{
  "arch": "vit",
  "model": "image classifier",
  "dataset": "patchworks of several textures",
  "train_examples": 72500,
  "image_size": 48,
  "crop_scale_min": 0.8,
  "horizontal_flip": false,
  "translate": 0.12,
  "targets": ["patches"],
  "num_classes": 4,
  "norm": "layernorm",
  "norm_position": "pre",
  "hidden_act": "gelu",
  "head_dim": 64,
  "fused_qkv": false,
  "bias": "none",
  "qk_norm": true,
  "parallel_block": false,
  "moe": "soft",
  "num_experts": 8,
  "moe_every": 1,
  "expert_mlp_ratio": 0.5,
  "slots_per_expert": 2,
  "shared_expert": false,
  "patch_size": [8, 8],
  "conv_stem": true,
  "layers": 12,
  "width": 128,
  "positions": "learned",
  "pooling": "mean",
  "loss": "cross_entropy",
  "residual_init": "none",
  "optimizer": "adamw",
  "learning_rate": 0.0015,
  "beta1": 0.9,
  "beta2": 0.99,
  "eps": 1e-10,
  "max_steps": 40000,
  "batch_size": 128,
  "epochs": 70.6,
  "lr_schedule": "cosine",
  "final_lr_fraction": 0.1,
  "warmup_steps": 2000,
  "weight_decay": 0.2
}
Rows from block 5 of a small image classifier, named by matrix and row number. Rows with one number within an expert belong to one neuron, the router's apart. Each number is 128 + 24 x the weight over its row's rms, rounded and kept within 0 to 255. All counts start at 0. Numbers have three digits each.
Before each expert's rows are labels from the 100 images, of 14976, where the router gives the expert most weight on average: "strongest on" is what is common among them. Only what is clearly more common there than usual is listed. The data: patchworks of several textures. In brackets: how many of the 100.
# router: slot weights (model.blocks.5.mlp.router.weight, 16x128), inputs 0-63
# up: expert up (model.blocks.5.mlp.up, 8x64x128), inputs 0-63
# down: expert down (model.blocks.5.mlp.down, 8x128x64, transposed), outputs 0-63

# expert 7
strongest on: patches: two (77)
router.14:170132091107128156121140124126119127145161132134168140136126109149155104090101124092129134150157162109102157121150130064145134093144138111099088107170130101078111102106147078117113147107163126
router.15:150176159142097104109115137115169161151093164110102145116097149085132118125159182140139112142113117084106143103175115125120127079159120135140141122129132143142170154149107113150131167148106122
up.0:122099141161141142132146128095103140132132139155120069163107161138109130106136107171145161149136103130101143139119119151159155124129084167110122092080163090150128100102128131113144077128127103
down.0:099144136086117135143109137120151099120138109111152179086124067118155151146141120086086118105149171147136094105149120106113135148155145092144146157156120158113107143142115171100095160152096149
up.1:083152135128158148123133129158131113129128132155145137116143107131089108099113100131077134100145106140163107166114083143152124154118128108154108154091140147128126101145162164139115130107091154
down.1:144100084131090127147122125095156127146139145114102125106103159114201129163147150124179150120111113152116097118141154086103165123150117149139176117152123109124107163141075150121143137146117108
up.2:079145138142161137122133123156126128111123130168138135112156118133102108090106096144080125105153116147153092172110075141164134150125124115146106159085150145127130112140153159148112119108089150
down.2:136099087137088149142128129112167112148142141103122107099093155112182135168146138140182140125100128128120089102146156089095185128164117129123170111138117101137099150136088156116142131134119113
up.3:153118138140131140110141118089100162129116135151111114157114146135152134101138132160170143165141151122095144113141143102162152077138092157093131097119174091115123119111104100093150107137155088
down.3:093141136122134138134158114152131083119147128126172151083124111133094146127118099103081107105144155114143127124150098143117109160133140069122095153120110156138120112119167132133090133140116162
up.4:167116133149120134124132120113092155139139133136115099138114166127169138118140139155157112163120156119094150088143140106127140076141119129081135100157122093120128145097094105119147126148190114
down.4:078148143109153136118146123143121094118121105135173143140131086148088132107117107144093130118173123141146127138110103154153109153092127088137096137100154156149121072117163126113100113129118140
up.5:143152106085117103106144116153111122107119131158126193121115087121157101103129143115157141124157151130131118140155128104143126100124126115128127146144142168102159162150106126156121166087130082
down.5:117080121189127137140170105117125117153126151122113073138123189136105158137125122157132131129088090106111161099123127139115111107107114129116110099105135085152114101110141100128153079171158141
up.6:099151135102135153100135119155109147135112118160125196149129082130139117097134138131155159111154108122163124151136113102155112104117108139149127137101183147099158105174125115132116156119125100
down.6:155083084175124102162160101103129104143133182124109081109127190110137146146124114109120130114087092139111139107128120123099116120125122151112147114130115103139111152108132115154152088163144139
up.7:093126186093106067189110129107156113101125111116110101144144090121103181154130123087064090103145112184127141102111140160100109107130149126122141136113125180126133120140126120159152129094093117
down.7:144121138152097155075120081145125146087121095150157182116121108122135127107067113162148126170128159120114076128133135132177139142159116117119093134147158140118111146120115131105120157122185120
up.8:125093153159101109142122086104113171130133076161111116137160176160137149133111120151097080128119125140139099137098145161136094117122132135139113150130103158150142125133120102115101113154151175
down.8:185130130138140115122127114122114168137119151133115102154163178131099122124113149106120114157079103080128173126119130147136077113121132160130107113144103096136128138134148070156143121124163152
up.9:126096150160101117141121085110110173135135077164116115138160176162142146133113119154097089125119117138145104138096144160134092121119127133142109147126109155150144115136129099115094112154151181
down.9:183132132143137122117130113128114170142121150133119104154159178134099122124114147115122113160081104075129173127123132146137078113122128155127101109139103095136131130133149067153138122125165159
up.10:085145119123149140106140116150110125108106131172128189130137089122119120086121120135142144115157133137150095169138096114172124114121125128142116162099174164103145123158130149143136156112109091
down.10:148090087168106132161159117117141113168151169110118080119117197137153147162130118133143129117081097120122140101142131108090131117131117131105142104124109078145112131115129124137144085170145144
up.11:119092162156098114145119089100115168128136072154113110142152171158131150139113123148096083132117124139138107129092150168136095115121132132141111144131103158151134117128122105111104108155151174
down.11:182126126144138122124130118124116162140119151130117094157159184133099125127113149114124117156075100078125171122120132144131085111117132155124109109141104093141125132132150066157145114125162151
up.12:123128139141116164145112132159103121178146125128145091163104126138126122131159145163151163145085078097139160103129129131099119130124103114144127083110141092153135073130147090112096131153156156
down.12:109113132100142084138134131089132122083108132130112158108140102091110134127119133064100124101171115176125130141094111152152097156109136151156133159162136159117098162114116157134128138108103116

# expert 0
strongest on: patches: three (65)
router.0:124117129104141113150136103132102116131144099159157140141158099176140129077084096109100123127168130163127124148101116126159102093117146116108097135126132137093118111126155090127118127114138136
router.1:134131138136151104112156107101138146083109142146106137115129147133121157122100117143151090155134176132090108134134148129167162101127131150096083145138141143117129163100116138129112115106129100
up.0:102170123090128106113156104130119114102102150158118184121143088123142131121120128085121143107154152132121106129165135103143140133105122135142108158144146169100154135140107133169103204087086095
down.0:130094116192127148114168133144145114171140150109134083142107172136082147141108115161156118115108105131142139114105129155109091109083117113112121123092115096167094114129180111127173084169127123
up.1:126132138136102186130096114137147142158138112123119159142146157152172161151161149126121144115104101093165162117151150090097094144127107117177133123161118101134144112162141108114108145151163166
down.1:123102102124144158120139129118119155130136138122150151125122163153148150130126140140172117146117176073147145103130120105150140161117151102145085124157120071131102112113120123079085124154154147
up.2:138137110162157192099132155160130128170135156122155119105083140101125116100156127149152156119127134081136179125156082100121134127128118096133117085129119066128090122119171145100137114157153138
down.2:133155175119095089132103110120149124109128100130120134114143094118111117138116126097083110127140090176116112140098146162135110119143118145131158152133134194127153143126089138182137142085116130
up.3:118095150145121095161106074128104130121106089146118098135153128161105131124109120167131097142119106159125081134072128194146124129151134155125149171094143165152134134123112147139144085119135157
down.3:097159080084139160136117128135122102133142143128146131134121094127186139133157146128140171122135169125126137114174111060102155123129148100127141098159129112104108116128143157094093154115139120
up.4:126143125161137178118122148134122116160137153129135105114092126099111125118197126130140158127110108105142175120136106131115125132143108104141142091104126097154107123126158144106144107163139134
down.4:113118179109074104125108105118174148104115106105120147131134109144132167180102122102086080149123143156118099107130181148152123104146125129133139146138122154138133140130071139131128139114104137
up.5:120140128180156165102123153130106121151126165148139103086086147090096104100156113149118130124125123105147148143121078170124128157125126108148126116110121117163122131113156140105139102180124159
down.5:126144156091101103145087103115149118120121093124117143146131083143161135144116125114110124137145121182106091130125149113140140093142128149122185137145145170090130145138084161140145143085113119
up.6:127146133151123168134139145166168121166135149101131110136101140117131163145183136127130131115099125107129151113168143101092127099152113112113140103106106092152111124138148142122132112141115139
down.6:130094169149069151149086133138150157131154135105128114106133134138128148173157132135130099161098134119142150120120184158129120145152140097141122113121089119158163115120086123114127132137126152
up.7:122160116119147185098117148134109126153105149139140161122102096108126125107160147141167182136139116097128158130146103097147137141097088135153137072140159077116101121120129153103125141150157112
down.7:150135154155114085127153105124147110120124129130107111111141141114100127132090104099075096126114096164105112128130123142125096091142134138111137158117119173130145154148129114199157128111101129
up.8:124146135170158157102116150139109129146122154149144113081095146091091101099152115152119124130126125098154145146126072178125126167128130101155113125105121127159131128119157132110116111174125165
down.8:133141152105100112147091107116148122130124103123113139152127088140162130142122125124122135135144108186110093136120146106135133084139123155120193132140150161090131142147091165137156144096112116
up.9:146155116130126102133120115127084125127170132130141095098118146134147102114119124132115081136139171126095160113145114094112138107151162094092107094193053135118130153101132104125119117122182137
down.9:075147166095118137110122124115130129097089093139117159155113107121086133133140161144159153115139108150168126132080137167136109182083099144174116144112176135158121103125118124126113142090118096
up.10:116175115115122156115138136152137118152120174124120155129107125121130129126200143127137165135108115094124148120183124105118130108148097130127142090106128111126140131138122137159120164126118129
down.10:117075161189084165115139134142161150136149144093140110124134173142100165179103118136129077149094125114134127089131172130136116110134141084115096122120101093160126089117111130113143126153106150
up.11:118163112148134162115121141132134120172109164136119141122114139114128120121201134143135173132094084098142138130165109127130131131137093136171155102098146104158132125162132146134123135163112132
down.11:122082158163082125116140132119182133113139153087122115116144146122109181185101118118101074140129131137106107093142178136116131108140138104104130126133095127153127137115104123136153135138086127
up.12:113122137144106192131100115152139130151140111127125157151154158155163157148156139129122153114101090096171160122142143096105097143133109102175130122150132095132142099165147116123128137147160164
down.12:122100103122140148122136128109124156123133144120147152121128160145144153135128144133164117151123175078144143103129125109147146167114149104148086126161124073138100115109111126084080122153151143

# expert 2
strongest on: patches: two (66)
router.4:143133134129147105177067146105152128130166111111155115091139104118152135140133153128129101136111161116141144095115101111085084120124202083142112140180089142133144141113132087111110158142135146
router.5:133125118154156082121123099102135126084119132149135135091155160132114132113081102159126084138117178128119088134131106148145143132127166117129076178134124160138144155119114126132113142115129122
up.0:134160102096120121108121121157106099105124138135140171117134083105156127129144148108133125154163159126099132124186124070118138115138142105111111132153103156086165146116116122145092187106140077
down.0:124103156173138167122142114150118137170137129124133087159124158162059140141135115164147118126100101113127168118087125168122090124089113135113099099096137095150117082091150110108147088150148171
up.1:147100136124099142145142095119116176152131089145103136172151173192171150149120143142154150126131107130148134123110168119142095094083103154131122106125146093127121099153105082092135104134171131
down.1:138110142129144129156120112149117183149130089132116126190150157185159140127107129184189098133115134142147138122096127118142097087086138147132122131125138109092122109145117106093145125138158143
up.2:145102139124100145144142094120116176151131088145102138173149171193171153150121142143154150127130108127149134122110167119142093093082103153133121106123146093126119099154104083091132105136172132
down.2:137112145126144128156116113151117182148129086133116126191149156185159140127109130185189098133115134141149138122096127119142096088086138145134121130125138110091125109145118106092143128138158142
up.3:113136164166127188107128136119136167159109141119082120147114176140139135126160139164157159119084096100143138125138127147139153117160086164147156106093174088144121105132102159111134128151121136
down.3:096102134132097123126159129124167116095130110104132151137111116148134184167081091125115097126166139199152110133119159130170111084123153099101121164104131159123118131158158125139155100138093094
up.4:158104112132153125163107142128103131147163127141151088132128131155124101105107103160164142139145122163135137129078119139145142131104141128102126107119136095139109107105134135093125080119143131
down.4:110147132103100130097120149113150107084109137108106159077113103068131134142172169093107145139131118104125125111147133133125166174146128124156153121163118127156119161120100162144095170118108106
up.5:130164104107113122103119118147123105106125144128136174110126097099158127136145159109122114154145158112113122132197125077105132125128144097129108137158103163096173151128122128139093185116140094
down.5:143098156176140160133132110155108133170139130131129078169121149171069144136135113171145119130100109126115165102088129157126102114102111139102120083102137096131114083095136119103153089141159160
up.6:111113168141134109153129121148103115134143097152148109124123113137085137124098096154108105104138106174184105123070110184129092143085143110136128149093116165167132122138149138131135094114111157
down.6:155114096120130136113116129102135133125102160122093147125117116084168126129148158113149163120113133121116107121140125085131180134136119161139182121160155104106104163144072170106150145148117078
up.7:167097120143145122152106145106120161132154135134125081130132159143129098118130127162178131137113120133121142130070131146131140147115129151105138108135130084158118121101111137099129067122145152
down.7:097154145098110147119106135129135095086107125123131162087112073079136134135172145094085146142147134118119117108160130117130164145160123110150145122146130149141130145130116163123094177122114114
up.8:101116103130144172151124147127137134145134157111135108153127129158159148143140113130152173151137148158131135128140118071133159106133118122095127097109159061100092102122135165062118102153114108
down.8:137155119112067097098143142114157095098135118098124135081140115120116140147151141095083132138156083112088160120139151168139143158151128113130127110155089159159146143083131105207091143096141131
up.9:144102140124100146143143094120116175152131088145103138173147170193169154149121143142153150128131108127148134120111168119143093094083102153133122106122147094125117098154105083091131105135173132
down.9:136113146126144130156115112152116182148129085133116127191147153185158140127110129186189098133117135142149137122096127120143097087087138145134122129123138111091126108146117107090143128138158141
up.10:091132144136101099131131112126092100121148092133152145114103114117097154136090108110072084125146130180148091142125122159110075138129151099113109154140096184124144156121148126148130123116131169
down.10:161105118121158143112113112120103151131096143152105128164117116126132120115142172147173166119122136123130145114108129108128165135098101169139155108140166099103110134131071147085165130121147075
up.11:121128118112122105139144122157079099126161079126168133124116099130111134113079090111086094111168136178124107136119122142118107115122153104077118148146099178085125140105152122158141124099142140
down.11:137121122122140155097124131111130155123104148133101140154111137120110122131158176141183171117114119105157149131099127132127144165087113162166138119133164084136102132133089145092141133119128084
up.12:147102138125099144144141094120117175152131088145103137173148171194170151149121143142154150128132108129148134121110167120143093093085102154132122106123146094126119099154105082091133104134172132
down.12:138113145126144129156116112151117182149130086133116126191147155186159140127110129185189098133116134142148137122096127119143097087087137146133123129123139110090125109146118106091144127137159142